{
  "train_examples": 78125,
  "input": "log_mel",
  "bottleneck": "plain",
  "encoder_head_dim": 16,
  "encoder_bias": "none",
  "encoder_inner_norm": false,
  "encoder_widths": [48, 96],
  "optimizer": "adamw",
  "steps": 9700
}
Rows from block 2 of the encoder, named by matrix and row number. Rows with one number belong to one neuron. Each number is 128 + 24 x the weight over its row's rms, rounded and kept within 0 to 255. All counts start at 0. After the name is the row's rms in percent of the matrix's.
# fc1: MLP up (encoder.blocks.2.mlp.fc1.weight, 192x48), inputs 0-47
# fc2: MLP down (encoder.blocks.2.mlp.fc2.weight, 48x192, transposed), outputs 0-47
fc1.93 080 [102 144 141  88 132 148 138 102 170 124  91  84 129 126 119 110 141 131 124  95 131 104  94 123 118 134  98 117 136 160 111 121  80 128  74 130 110 159  85 115 129  94 125  85 131 116 154 142]
fc2.93 083 [136 128 140 125 125 131 106 130 191 137 119 122 126 110 146 139  87 124 109 128  27 155 143 141 128 113 148 135 139  64 129 125 129 140 130 132 115 104 111 119 125 169 123 127 133 131 141 149]
fc1.94 135 [130 161 126  99 132 144 132 122 138 119 119  90 125 119 116 180 142 125 143 154 133 127 115 109 107 137  96 134 154 154 115 145  43 144  74 132 104 150 106 138 143  81 123 124 139 139 158 132]
fc2.94 104 [130 140 132 118 114 108 185 118 146 129 136 150 128 131 110 148  97 129  87 129 155 155  62 127 142  99 120 115 135  75 158 144 123 132 164 141 119 146 108 134  64 157 126 123 103 121 127 137]
fc1.95 030 [135 138 120 127 170 127 103 145 118 110 131 127 103 172 137 161 153  97  96  80 114 124  95 143 150 162  72 141 139 154 157 115 134 116 127  71 114 158 158 164 131 133 133 128 116 117 130 149]
fc2.95 034 [155 173 124 181 146 142 143  99 138 107 134 118 136 183 139 127 123 131 112 119 123 137 137 118 134  93 111 154 130 126 104  90  77  91 157 137 109 140 157 136  95 127  78 136 112 136 166 127]
fc1.96 066 [106 157 105 103 109 141 130 104 132 121 126 121 132 121 137 187 133 118 151  84 137  79  76 131 146  99 115 130 159 156 120 127 127 131  97 153 113 132 132 142 156  52 127 109 143 131 139 127]
fc2.96 073 [129 137 126 115 146 101 151 116 129 126 130 131 138 207  88 145 108 133 110 116 159 140 130 126 156 129 113 124 118 129 187 171 105 109 144 120 146 164 133 136 140 117 153 118  60 111 120 121]
fc1.97 028 [198 106 129 103 169 135 174 203 115 116 119 130 125 148 111 105  94 159 144 145 127 132 133 134 126 107 127 100 109 121 134 135 104 142  84 121 126 137 145 109 124  97 111 130 134 155 121 103]
fc2.97 033 [149 148 130 201  99 125 154  90 125 140 161  91 112 128 132 102 146 144 135 129 104 135 129 165 135 115  85 133 105 118 123 149 136 124  80 134 145 133 127 173 101 147 135 112 119 165 158 152]
fc1.98 043 [148 120 124 193  87 108 117 130 114 112 146 129  81 147 113 147 157 136 142 161 126 128 118 157 103 145 102 110 131 121  79  97 148  97 137 122 150 164 133 122 158 126  99  99 153 154 157 146]
fc2.98 053 [ 83 162 130  91 127 120 142 105 138 122  84  94 114 120 120 147 126 109 121  87  77 124 124 109  92  86 124 117 130 141 136 141 141 136 143 109 134 117  92 155 205 120 149 118 138 129 137 129]
fc1.99 164 [130 102 135 193 137 125 119 128 138 111  91 113 125 128  89  94 108 127 129 140 142 172 131 134 119 142 106 126 121 138 192 134 101 121 154 137 127 130 125 119  77 154 129  67 107 144 136 155]
fc2.99 149 [131 116 128 133 121  94  98 128 133 130 134 124 121 150 139 102 165 137 120 126 106 176 197 125 138 141 123 131 129  54 140 131 137 127 203 128 123 111 132 127  96  88 130 125 149 138 127 130]
fc1.100 116 [141 137 164 119 109 102 142 141 138 147 124 141 157 144 121 136 121 132 129 115 103 149 140 138 130 147 105 148 110  84 155 133 126  25 135 122  99 126 113 101 107 176 157 114 127 123 130 152]
fc2.100 129 [103 126 134 112 122 154 154 123 146 139 110 101 129 151 128 131  50 126 101 137 132 140  77 124 112 147 117 131 120 202 115 131 135 132  75 122 109 150 136 130 122 181 124 133 146 125 139 126]
fc1.101 115 [ 98 100 138 204 111 100 146 126 153 120 123 124 131 143  90 119 136 136 157 106 124 159 133  84 113 129 151 161 106 113 134 111 121 166 157 115  85 143 133 112  72 137 131 120 134 114 148 143]
fc2.101 156 [126 126 139 129 129 123 115 132 233 128  80 138 123 100  76 128 158 133 142 128  95 141 169 127  97 119 131 142 115 100 150 119 127 118 140 126 128 177 134 119 125 112 127 126 124 123 152 132]
fc1.102 086 [110 113 139 178 100  78 139 147 138 144 114 130 145 135 117  89 119 110 138 137 139 158 167 129 105 134 148 136 102  79 174 117 136 107 187 112 101 125 122  95  92 130 146 137 131 117 127 153]
fc2.102 088 [134 123 124 116 138 158 135 125 169 122 127 123 119 110 137 119 142 116 143 115  85 101  68 124 106 112 112 127 130 171  80 130 127 124  39 129 127 158 135 138 167 128 140 124 160 132 113 122]
fc1.103 029 [180 113 144  97 148 136 168 140 101 109 109 132 158 137 153 104 110 145 141 162 119 107 146  85 146  99 140 119 110 133 178 135  99 152 111 145 116 163 138 130 123 125 154 143  91 112 179 131]
fc2.103 051 [200 111 172 131  96 137 151 100 138 117 138  99 119 148 118 140 147 126 131 143 136 139 115 121 180 114 115 176 120 131 123 156 162 141 104 116 122 130 117 169 141 153  94 106 118 131 146 173]
fc1.104 109 [148 182 130  94 122 113 149 139 128 137 103 106 121 152 136 141 108 126  97 132 128 123  87 142 118 119  79 147 168 128 104 110 148  79  89 130  95 128 109 129 149 185 145 103 125 148 133 154]
fc2.104 099 [137 124 123 137 150 147  83 134 127 127 118 140 128  92 153 133 147 126 117 145 134 140 161 132 126 129 123 133 124 122 116  92 131 125 144 133 125  42 129 142 137 228 134 119 137 151 118 125]
fc1.105 113 [ 97 101 149 159 109  73 115 151 141 135 130 118 132 126 109  92 121 124 145 120 130 160 169 116 134 158 140 125  89  81 144 116 123 124 185 108 103 133 108  97  81 130 155 132 122 134 139 160]
fc2.105 098 [133 138 115 122 136 132 189 122 160 139 120 111 124 118 103 142 161 143 145 122 154 135  83 126 127 117 132 141 124 216 118 134 130 132  50 139 134 154 156 127 151 123 124 126 127 132 137 133]
fc1.106 045 [133 110 107 188 156 122 117 152  74 109 117 144 142 107 121 109 126 136 147  86 126 178 123 135 140  99 140  99 140 169 154 151 159 137 123 133 115 107  95 112 134 131 126 130  96 105 178 117]
fc2.106 074 [127 131 126 111 132 131 170 137  95 134 147 115 126 186  71 141 123 123 126 119 150 159 117 140 131 141 147 110 140 105 131 179 130 129 113 134 129 214 145 111 160 120 150 129 106 139 151 145]
fc1.107 124 [125 167 118  83 124 159 140 123 156 131 123 153 122 140 137 193 141 144 106 149 117 100  62 142 118  89 100 124 159 159 109 131 131 131 107 135 132 159 140 133 143  79 124 136 158 119 136 124]
fc2.107 115 [143 138 131 132  97  87 139 125 156 138 120 151 138 174  84 136 163 126 134 127 171 160 161 131 127 128 133 154 117 175 174 132 123 125 156 132 121 157 114 114 100  85 133 125  72 104 135 128]
fc1.108 032 [ 98 160 121  80 117 113 123 123 149 188 135 119 103 130  94 138 102 158  98  88 132 152 144 148 139 116 107 127 153 140  94 152 135 145 137 113 149  89  89 139 106 124 128 134 128 100  84  99]
fc2.108 050 [141 122  96 170 148 129 103 135 105 138 151 183 116 101 142 148 122 129 134 131 157 128 143 112  93 166 169  83 118 100 141 113  84 132 131 120  95 142 117  89  84 119 139 133 107  98 149 124]
fc1.109 117 [138 178 120  89 129 160 148 112 153 117 129 143 126 138 132 190 145 129 123 135 119  89  60 125 122  95 103 136 142 142  98 124 137 137  84 144 103 155 127 125 154  86 125 131 158 117 121 132]
fc2.109 110 [148 133 124 133 115  83 137 124 156 126  99 144 140 182 109 147 169 127 134 136 173 176 138 139 113 136 122 177 130 162 185 150 128 137 155 129 122 160 109 125  98 111 113 143  96 115 135 117]
fc1.110 090 [ 91 150 145 208 105 102 146 142 142 113 109 117 144 137  95 135 148 124 131 125 126 152 161 118 121 137 138 134  99 112 136  57 108 121 147 105  99 155 124 113  79 127 137 146 144 124 139 125]
fc2.110 081 [143 116 143 119 155 183  85 139 205 137 115 115 106  95 153 128  94 131 105 136 133  89  94 118 118 135 113 135 141 122 100 111 127 140  78 143 132 119 111 143 162 103 129 127 162 135 135 131]
fc1.111 046 [ 86 102 125  89 116 129 114 137 154 131 116 111 138 121 136 115 129 121 135  68 100 111 135 156 146 141 103  73  93 126 133 138 101 132  70 107 124  81 156 122  97 114 133 140 163 110 132 111]
fc2.111 072 [150 144 126 127 132 114 145 140 119 105 156 136 135 149 150 108 131  99 149 141 151 141 179 135 164 133 156 137 121 117 158  86 133 142 121 124 136 122 139 148  23 115 101 131 150 125 136 131]
fc1.112 034 [ 93 117 136 109 144 127 122 124 108 137  99 141 124 196 154 158 154 148 131 149 140 117 115 101 171 166 149 184 140 132 176 138 119 100 153 155 117 152 152 138 120 145 149 111 107 114 134 146]
fc2.112 038 [168 148 118 163 145 177 125 127 159 123 133 119 134 155 117 120 113 115 109 174 141 151 144 146 166 151  89 154 133 148 117 139  84 124 156 118 173 140 127 156 180 115 146 150 127 135 146  98]
fc1.113 158 [130 174 119 114 122 134 153 120 144 124  97 134 129 149 133 154 149 132 109 165 124 102  56 126 117  62 105 146 160 136 111 147 175 111 114 130 113 141 136 135 100 112 122 126 147  81 123 138]
fc2.113 142 [127 119 128 120 132 113  95 126 131 134 143  99 134 110 117 130 192 128 147 139 219 141 170 124 137 108 140 166 128 134 116 170 137 131 160 126 128 118 140 128 110  76 117 130 129 160 131 135]
fc1.114 087 [130 122 116 159 140 135  32 132  92 120 140 144 109  77 139 103 143 145 132 128 122 150 159 140 143 133 117  93 125 127 127 121 131 140 122 148 144  66 147 149 101 132 129 131 129 147  93 126]
fc2.114 099 [130 135 122 136 126 111 170 122  13 142 118 115 130 158  90 122 129 129 127 127 189 139 113 122 121 122 126 119 128 158 145 156 122 140 130 117 126 169 122 126 109 141 123 128 105 133 137 125]
fc1.115 119 [144 138 114  32 138 140 145 112 144 121 118 137 112 132 120 159 126 122 131 105 136 102  82 130 111 133 112 120 148 138 109 124 110 145  84 134 120 145 117 144 198 130 106 118 130 138 159 106]
fc2.115 108 [129 134 121 126  91  96 154 113 159 130 124 135 116 157  78 136  95 115 134 122 157 200 100 117 119 149 127 138 125 131 162 138 124 126 151 132 123 143 124 128 125 136 121 120  39 120 154 130]
fc1.116 052 [105 147 146 118 137 109  97 114 146 121 130  97 163 116  96 155 149 128 115  98  96  94 137 112 154 186  98 107 101 112 133 106 145 111 123 105 141  96 138 161 160 136 147 136 152  69 110 135]
fc2.116 060 [ 98 118 139 168  86 108 154 136 118 115  61 129 119 148 146 153 109 113 136 120 140 119 181 123  80 121 146 147 114 132 154 104  98 123 157 130 162 152  98 157 122 116 102 132 143  99 136 143]
fc1.117 162 [133  92 133 171 139 129 128 119 147 110 111 120 108 127 113  74 104 118 111 152 133 152 142 115 106 155 102 176  84 127 145 180 106  99 149 147 112 135 108 132 118 146 122  83  88 142 147 150]
fc2.117 123 [133 113 132 145 122 133  84 133 151 125 126 140 131 156 129 117 145 123 109 131 149 146 175 117 117 167 132 145 123  28 153  90 125 130 161 123 126 102 131 124  98  78 126 130 107 138 131 123]
fc1.118 101 [151 127 106  61 135 142 141 131 153 119 125 129 128 138 119 139 121 123 141 103 135 100  92 121 103 135 124 126 145 140 119 117 117 142  72 142 133 155 105 135 217 153 112 107 103 150 150 108]
fc2.118 065 [129 109 127 122 132 121 166 123 167 117 121 110 146 162  94 107  55 140 154 124 137 171 153 144 137 146 155 169 118 106 149 152 122 129 169 133 121 136 106 137 130 114 127  95  72 124 148 123]
fc1.119 089 [ 97  81 144 121 131 183  95 112 138 136 138 149 141 143 120 105 119 134  87 134 133 137 122 100 151 147 116  83 135 126 196 139 140 105 122 127 156 163 110 133 128  69 130 138 150 150 124 125]
fc2.119 094 [104 125 135 130 172 152  64 119 117 126 124 127 128 176 121 123 122 133  83 114 143 110 144 114 140 134 120 163 112 139 180 123 118 126 112 131 131 114 118 104  69  57 133 127 126 130 131 136]
fc1.120 028 [128 140 107 101 104 129  92 163 120 165 113 117  92 165 100 115 125 131  94 138 136 118 155 138  97  60 111  99 141 100 115 142 108 152  87 146 141 115  89 139 157 133 109 152 134 125 119 154]
fc2.120 037 [ 85 164 119 167 135 112 115 142 119 122 151 184 100 116 130 157 147  93 126 145 139 131 139 113  98  93 124 120 149 102 145 161 114 119 101 120  92 139 113 130 128 149 195  92 122 117 108 115]
fc1.121 200 [133  89 139 129 129 106 128 143 125 139 124 136 120 131 120 117  94  92 169  88 116 129 151 118 120 163 133 144  98 126 123  97  90 118 128 120 133 137  67 131 201 170 143 114 106 129 162 115]
fc2.121 173 [128 120 133 142 130  88 194 124 124 128 121 140 118 202 121 138  92 129 128 126 119 125  78 125 125 124 123 100 126 170 149 143 118 133 103 132 125 115 108 129 137 200 132 133  91 114 127 125]
fc1.122 031 [134 149 136 143 152 139 161 141 149 136 152 130  74 114 101  86 118 154 108 149 126  90 141 114 152 152 117  94 134 123  86 136 127 174 157 126 117  88 136 113 145 129 173 100 123 109  98  94]
fc2.122 041 [145 153  98 128 154 123 112 141 121 152 114  88 152  82 115 111 103 135 134 111 138 125 106 133 132 166 129  55  83 121 144 119 125 123 123 130  85 108 112  80 162 128 138 114 103 158 153 129]
fc1.123 101 [133 148 130  53 120 130 145 122 142 134 104 116 125 155 125 146  99 125 125 141 126 113  85 140 115 124  90 136 140 139 115 132 123 123  69 144 108 141 106 127 197 183 121 103 132 114 132 141]
fc2.123 072 [140 151 129 124 128 119 126 131 170 125 114 119 129 102  99 120  94 139 126 125 141 177 177 132 125 137 115 137 130  96 134 160 128 135 212 122 149 118 114 112 111 201 115 121 114 118 145 139]
fc1.124 039 [157 159 109 147 119 105 123 119 152 135 144 116 105 135 110 116 137 118 120 145 123 126 157 137 146  84 103 103 144 143  55 108 147 142 147 126 144  84  78  96 113 125 121 129 108 185 119 108]
fc2.124 067 [109 142 155 146 118 102 107 124 100 138  75 152 134  83 133 140 131  89 121 112 128 109 115  85 188 109 144  89 115 102 137 172 155 140 122 124 102 124 102 100 176 128 119 116 124 129 139 127]
fc1.125 100 [101 162 132 138  95 103 167 134 146 130 105  82 139 132 104 137 138 128 126 134  78 110  62 133 121  93 136  90 120 159 134 119 138 129 133 128 122 139 161 138  65 143 103 145 141 114 148 132]
fc2.125 087 [149 133 130 139 142 140  64 131 155 146 145 131 147  99 157 133 138 127 145 132 184  91 132 126 145 149 118 144 151  78 141  85 127 123 123 124 132  69 133 131 119  67 120 116 121 113 140 140]
fc1.126 100 [101 105 141 197 100  81 118 149 144 139 135 148 142 132 118 136 128 117 141 133 132 162 160  97 121 153 135 133 108 106 169 130 125  82 156 103  98 137 129  96  71 142 154 127 120 123 138 134]
fc2.126 099 [112 111 128 105 150 171 118 120 150 116 105 105 135 123  93 130 111 117 139 123 112 135  57 131 121 146 121 127 121 178 103 143 118 134  53 122 149 178 143 130 169 125 133 131 146 138 124 131]
fc1.127 127 [105  94 152 126 135  72 151 109 149 109  88 111 120 144 118 115 102 141 176 151 144 189 122 117 124 114  91  91 128 149 150 143 102 119 133 151 105 144 124 125  97 139 146 101 136 108 143 163]
fc2.127 102 [117 127 124 118 128 109 148 122 151 126 115 136 122  84 120 119 174 127 127 138  45 166 159 135 130  90 134  96 129  95 111 173 144 137 172 115 131  99 162 125 118 160 136 125 130 151 128 128]
fc1.128 156 [153 100 113 161 123 108 135 149 137 138 130 153 115 133  99  95 145  91 150  85 143  97 136 125 113 114 154 170 114 104 127 107 129 143 154 118 137 132 119 130 175 169 125 121  89 123 192  98]
fc2.128 204 [128 131 126 122 127 115 205 128 151 128  82 140 133 185 135 138 138 128 114 127 133 147 107 133 131 101 126 141 125 129 121 220 110 123 130 127 125 144 118 131  72 113 130 124 153 127 130 129]
fc1.129 057 [155 157 120 146 140 118  98 108  77 104 151 146 100  99 144 120 109 129 134 133 130 140 132 155 191 117 117  94 159 116 153 145 134 141 115 125 150  55 163 119 100 131  99 127 145 133 116 125]
fc2.129 088 [126 120 128 124 114 116 177 124  69 127 119 119 150 169  75 127 143 126 135 138 160 138 145 136 130 145 126 160 142 172 142 134 137 118 134 132 127 215 125 127 111 151 142 122 110 164 131 141]
fc1.130 099 [129 161 126 168  99 107 149 150 141 138 133 128 133 120 119  97 137 113 144 169 135 135 126 120 100 115 163 165 110 124 133 145  86  94 227 109 121 135 133 111 119 121 136 127  97 119 122 122]
fc2.130 078 [131 139 136 143 132 145 102 130 179 122 126 143 134 121 165 166 188 125 149 121  53  98  93 121 149 116 125 124 128 144 113 128 140 140  70 141 109 115 110 113 172 103 125 128 132 130 139 126]
fc1.131 055 [137 101 127 179 149 136  89 118  80 122 154 151 141 107 145 123 122 171 136 134 129 155 148 151 146 105 132 119 141 133 139 158 149 176 146 138 156  64 149 126  80 127 111 137 106 126 124 122]
fc2.131 077 [131 134 136 126 134 108 194 138  53 124 134 120 115 178  89 134 131 136 135 131 170 140 116 124 111 143 125 123 131 175 143 161 136 123 151 122 111 191 129 149 132 136 125 146 107 128 114 137]
fc1.132 156 [133 139 157  93 140 117 144 101 144 112  94  91 122 146 132  84 158 130 141 107 131 167 123  99 115 105  96 113 124 169 106 161 113 145 114 130  80 149  96 125  98 120 130  78 157 133 124 157]
fc2.132 218 [117 120 125 138 136  93 117 125 150 131 127 135 116 149  89 112 125 122 150 123  41 151 163 128 125 140 131 114 130 129 166 119 130 144 123 130 125 158 154 132 166 201 131 126  78 125 140 130]
fc1.133 144 [143 140 106  90 129 137 135 116 149 125 122 136 111 134 112 180 123 128 117 127 141  91  73 132 111 120 115 119 138 155 106 118 115 129 100 141 137 137 124 130 229 111 119 118 125 133 137  79]
fc2.133 146 [126 132 130 149 116  93 171 123 169 125 117 131 126 154  75 159 120 127 148 132 116 125 109 129 109 122 130 130 129 141 186 137 122 131 124 134 137 165 121 136 134 130 120 122  25 118 131 116]
fc1.134 072 [132 106 119 167 149 132 159 118 145 115 124 122 136 136  82 113 132 106 122 147 160 148  83  95  81 104 145 146 116  96 147  75 115 147 156 134  92 153 115 130  88 165 120 100 123 128 151 121]
fc2.134 102 [129 130 118 124 147 159  51 118 185 128 138 129 130  81 158 128 128 119 131 113  85 115 164 138 159 102 147 113 127  95 105 116 119 141 125 112 131  68 125 128 154 121 140 129 141 122 103 115]
fc1.135 060 [162 145 125 148 170 128  85 122  92 151 129 136 112  87 151 107 119 149 116 127 129 195 134 133 150 115 130 100 143 134 126 141 101 179 127 141 176  81 153 125 107 126 124 142 134 151 111 134]
fc2.135 085 [100 128 102 130 120 114 191 123  59 120 122 149 121 162  67 125 128 136 135 127 177 133 121 138 111 140 139 130 120 166 150 120 133 134 123 117 143 193 144 138 123 149 137 126 105 146 129 121]
fc1.136 038 [164 120  94 122 114 105 144 112  96 116 140 129 131 116 145 174  65 110 156 137 133 147 136 122  92 103 169 138 167 125 123 112 140  95 139 130 105 183 114 126  84 133  96 150 142 124 135 127]
fc2.136 046 [138  77 117 163 127 158 146 123 151 145 153 131 129 162 105 167 127 146 112 130 150 128 112 130 112 182 116 135 132 136 133 150 106 117 132 138 157 166 115 167 159 139 189 143 113 108 171 112]
fc1.137 096 [ 75 131 120 142  86 128 156 130 136 149 120 129 139 163 119 175 114 114 118 125 147 102  79 117 128 137 131  76 102 139 152  59 115 120 138 118 133 164 122 119 112 113 110 123 111 154 155 109]
fc2.137 087 [129 123 109 131 142 165  58 125 152 126 156 123 119  80 181 143  93 138 129 119 130 104 159 126 153 166 113 165 122  99 103 100 123 122 132 114 127  68 119 112 128 110 126 119 141 139 125 124]
fc1.138 032 [ 95 168 147 134 178 125 107 135 100 140 146 132 144 162 116 127 117  92 110 119 126 122 124  96  87 134 122 134  87 106 184 141 144 100 130 151 127 117 166 128 153 130 130  81 148  99 164 122]
fc2.138 050 [130 107 139 161 145 139 139 128 141 141 116  79 137 181 122 129 129 121 125 148 154 142 146 140 167 120 145 131 179 140 112 103 102 107 129 127 175 130  96 145  98 138 151 159 155 190 143 109]
fc1.139 193 [105 102 122  76 128 162 129 125 137 137 124 147 135 152 134 134 111 131 107 143 178 112 125 111 133 144 125  84 140 115 133  87 154 124  82 126 139 158  77 135 153  56 121 137 143 147 132 130]
fc2.139 153 [126 134 134 140 135 140  27 133 180 119 138 150 122 115 132 142 143 134 138 137 193 118 153 128 129 138 131 138 132  89 126  73 121 136 133 126 125  89 127 130 132  89 129 133 121 123 130 127]
fc1.140 115 [131 166 128  93 122 167 142 114 146 123 112 135 128 149 122 120 107 132  98 169 132  78  86 130 111 146  92 145 162 143 143 107 123  96  73 139 139 146  81 144 171 128 120 118 122 148 151 115]
fc2.140 085 [155 121 138 116 101  82 116 138 139 140  76 158 116 152  83 167 113 122 141 119 145 170 199 137 116 114 129 117 133 136 182 140 138 137 126 132 124 134 127 148 155 143 143 125  81 128 131 131]
fc1.141 031 [142 120 164 136 164 120 109 129 166 155 182 119 121  80 129 139 125 166 145 108 129  93 124 150 111 107  84 117 108 128  89 149 150 133 115 104 168 117  96 105  99 135 133 162 125 140 155 130]
fc2.141 039 [165 138 145 109 112 107 121 142  96 133 100 137 138 115 153 115 132 191 135  68 136 111 116  97 175 141 150 102  97 107 152 139 130 125 133 141 114 121 147 127  86 124  74 110 118 116 100 139]
fc1.142 031 [176 185 138 103 136 123 101 163 147 126  99 118 160 116 133 116 127 140  94 100 139 153 128 156 128 102 123  81 114 156 125 148 133 158  98 130 194 154 101 133 130 120 125 119 133 106 136 148]
fc2.142 046 [159 145 136 145 122  93 139 128 109 123 175 205 134 104 135 127 156 127 122 124 123 107 123 119 124 135 139 136  79  93 172 118  83 122 104 118 114 145 182 124 102 144 115 100 128 128 131 141]
fc1.143 053 [141 159  98  96 136  72 147 131 131  97 118 126  91 128 169 102 116 122 111 177 147 130 142 135 123  91 181 107 145 140  89 131 122 126 148 138 127 139  80 138 128 130 170 133 124 155 105 120]
fc2.143 077 [124 118 135 153 107 118 100 125 126 136  71 171 136  86 127 126 138 110 115 104 137 101 106 118 176 139 121  79 123 102 124 181 148 119 123 128  95 141 106 124 193 130 128 118 108 122 146 141]
fc1.144 068 [ 75 142 139 161 122 112 151 117 173 105  84 134 113 148 110  98 145 153  91 138 142 169 138 109 109 144 128 148 105  94 138 127 106 134 109 123  99 185 118 120  89 106 127 131 142 105 156 129]
fc2.144 094 [132 128 124 133 122 144  94 130 224 125 119 128 123 122 109 121  64 123  87 143  99 139 145 121  84 130 132 127 136  59 130 129 112 120 139 112 121 128 134 123 124 146 109 121 125 115 149 117]
fc1.145 137 [144 119 112 158 131 129 159 125 146 136 112 117 131 161 127 108 106 136 124 140 148 155  94 143 120  78 137 108 122 103 139 109 177 127 161 138 110 139 120 141  68 193 119 123 131  77 136 155]
fc2.145 146 [135 127 133 131 144 151  61 129 168 129 143 104 127  60 149 118 114 127 133 124  28 115 159 128 147 139 125 125 143 103 120 120 134 127 137 126 132 116 146 123 127 115 124 127 143 155 120 133]
fc1.146 072 [ 90 122 152 152  83  63 143 129 146 124 116 146 152 134 106 127 132 115 151 117 138 155 164  87 102 164 120 151 110 115 164 137 124 119 176 115  81 137 120  99 136 119 152 146 138 138 147 140]
fc2.146 077 [129 132 113 123 163 160 117 132 170 123 138  80 146  60 172 119 120 131 122 137 151 119  92 136 148 107 131 116 112 140  94  99 106 154  66 105 100 126 137 121 162 129 126 128 155 131 126 133]
fc1.147 032 [ 96 118 104 150  98 136  94 120 138 120 111 127 120 112 129 115 137 108 148 111 122 131  98 105 113 114  56 144 187 149 133 107 136 147 159  98 189 123 119 144 102 142 134 141 161 154 131 137]
fc2.147 042 [132 154 146  62  96 142 110 121 121 104 134 152 145 115 122 101 114 115 131 147  85 135  87 119 110 102 116 138 124 125 130  88 108 186 134 112 164 130 143 156 182 118 127 102 122 130 153 139]
fc1.148 040 [184 130 103  64 114 100 139 154 139 126 142 117 121  92 153 108 116 151 120 125 137 145 158 159 133 125 164 121 149 134  84 120 138 124 110 136  86 124 100 133  81 108 154 135 113 137 148  95]
fc2.148 049 [155 146 134 119  95 127 119 125 119 143 158 161 146  93 134 116 143 131 122  97 167 110 124  81 127 185 127 117 108  87 144 158 157 146 126 134 112 148 148 121 143 125 132  68 105  78 135 141]
fc1.149 194 [124  66 131 105 136 172 106 119 146 126 118 152 128 156 117 103 117 130  84 186 136 138 162 107 135 146 132 124 134 129 146 130 144 125  96 114 126 160  71 118 138  66 127 132 143 143 131 134]
fc2.149 190 [124 124 124 119 116 110  64 126 154 129 141 125 128 167 121 119 120 138 122 124  98 135 157 128 133 140 125 152 125  36 159  66 141 124 153 136 121  97 135 132 117  85 126 131 118 144 126 134]
fc1.150 108 [142 102 116 159 113 138 169 130 134 122 114 102 113 162 105  72 106 132 122 138 124 135  74 111 107  73 131 123 110 106 135 110 155 131 131 134 121 141 143 149  80 188 111 126 125 101 148 140]
fc2.150 106 [136 128 136 140 141 152  75 129 175 132 167 117 142  66 160 139 148 123 127 119  69 107 162 125 144 150 126 152 144  87 112  97 141 112 123 128 130  75 141 130 153 117 129 125 148 140 130 132]
fc1.151 154 [128 115 111 187 140 131 131 123 150 111 117 133 104 116  94 108 153 139 139 146  84 110 146 128 125 122 151 184 119 151 144 164 131 133 181 129 132 151 124 142  73  75 121 136 114 109 113 107]
fc2.151 125 [144 128 117 130 123  87 130 128 146 120 135 133 132 181 123 113 193 122 152 139  48 154 173 132 127  96 124 142 124  76 141 167 121 124 158 126 124 131 133 135 119 110 135 130 100 123 135 128]
fc1.152 109 [138 151 113  99 109 141 147 143 128 126 140 128 126 131 130 143 144 114 117 156 115  88  66 128  95  96 147 174 140 167 101 167 100 128 100 103 139 122 169 119 179 140 126 114 105 123 136  91]
fc2.152 080 [117 128 126 147 128 127 159 125 137 128 149 133 114 100 134 128 223 135 125 142  97  91 110 115  91  92 138 132 141  97 123 134 127 125 155 114 126  62 123 128 108 104 110 128 105  97 111 138]
fc1.153 117 [108 113 100 186  99 110 156 140 148 128 106 138 125 134  83 148 134 112 120 115 128  92 113 137 101 132 157 119 104 114 186  84 159 101 136 141 138 146 138 129  90 130 116 135  95 105 169 115]
fc2.153 127 [142 141 129 133 115 128 127 142 183 130 144 158 131 101 142 128 106 128 111 129 250 143 107 125 129 123 120  96 141 144 132 141 148 131 133 129 134 145 139 141 100  95 126 128 147 121 108 130]
fc1.154 029 [212 149 134  79 106 144 105  92 131 148 120 116 127 136 144 101  87 140 116 106 145 158  93 124 162  97 160 135 124 153 152 131 107 144 135 115 112 127 130 120 119 100 110 146  98 124 148 116]
fc2.154 043 [130  85 115 116  98 140 129 118 120 109 182 165 121 120 134  93 130  83 117 142 109 130 102 148 121 135 143 103 158 109 127 141 148 141  94 128 117 162 165 162 107 118 183 131 104  85 107 130]
fc1.155 120 [139 105 124 166 117 130 140 130 156 125 113 144 127 143 101  87  95 112  83 136 105 130 110 131  97 127 146 150 114 133 210 117 153  70 137 130 121 147 107 124 101 156 131 128  95 114 136 112]
fc2.155 129 [138 129 123 141 115 114 112 125 199 129 131 147 125 115 120 130  59 131 115 132 168 119 123 126  88 141 133 146 115  93 171  74 127 127 141 131 141 130 120 116 116 194 122 127  97 135 130 132]
fc1.156 209 [137  68 127 143 136 134 118 119 140 114  98 109 126 141 105  72  93 128 111 151 136 174 156 121 112 156 112 124 115 129 166 121 103 114 167 140 113 146  84 131 110 148 131  78 122 153 143 157]
fc2.156 159 [128 123 132 135 133  95 122 129 121 132 123 137 126 138 133 129 211 130 131 130 144 168 170 130 114 119 128 119 123  95 146 148 123 122 196 129 130  91 131 126  92  53 129 125 118 125 117 122]
fc1.157 033 [120 107 104 145 130 136 133 116 139 138 118 146 146 109 176  92 110 129 140 186 136 154 127 139  99 133 150 170 138 142  93  84 102 164 156 138 121 112 167 111 182 108 146 151 135 112 131 149]
fc2.157 048 [ 90 147 139 112 122 108 123 141 124 127 129 126 137  80 105 117 116 139 144 111 103 110 101 141 182 139 114  77 120 145 140 148 183 101 108 137 141 109  70 121 171 132 110 130 107 125  88 124]
fc1.158 117 [ 90 162 134 157 127 131 145 126 142 111 121 122 126 119 106 114 144 130 132 155 119 143 140  87 111 153 135 159 116 117 131 116  48 109 165 135  80 152 123 123  71  89 135 144 136 127 150 148]
fc2.158 116 [130 125 122 138 126 174 141 128 205 133 135 145 129 168 120 136  63 117  86 148 108 124  85 128  93 121 111 119 141  78 140 103 111 128 114 121 135 143 121 113 119 151 124 129 119  90 121 128]
fc1.159 133 [109  45 157 158 125  95 135 123 155 126 117 109 131 136 104  98 114 130 140 124 128 169 160 102 111 143 119 115  89 117 163 136  94 128 159 137  98 138 138 104  77 136 135 119 147 126 139 147]
fc2.159 145 [120 125 126 130 125 104 124 122 186 133 123 124 128 109 138 118 232 136 145 125  80 155 156 119 122 115 129 114 117  91 118 184 118 140 159 129 119 118 137 117 113 107 129 128 148 126 116 130]
fc1.160 108 [112 120  99 173 100 121 166 129 147 133 118 146 122 128  85 101 141 124 121 158 122 128 113 131  81 125 157 154  81 108 183 119 126 105 151 122 122 157 132 134  62 133 119 130  98 120 142 121]
fc2.160 139 [126 130 136 141 112 106 135 135 255 127 120 152 135 144 113 122 116 127 103 141 146 138 136 122  98  96 122 139 130  85 157 114 117 117 136 129 120 156 133 134 103 119 135 127 121 128 142 125]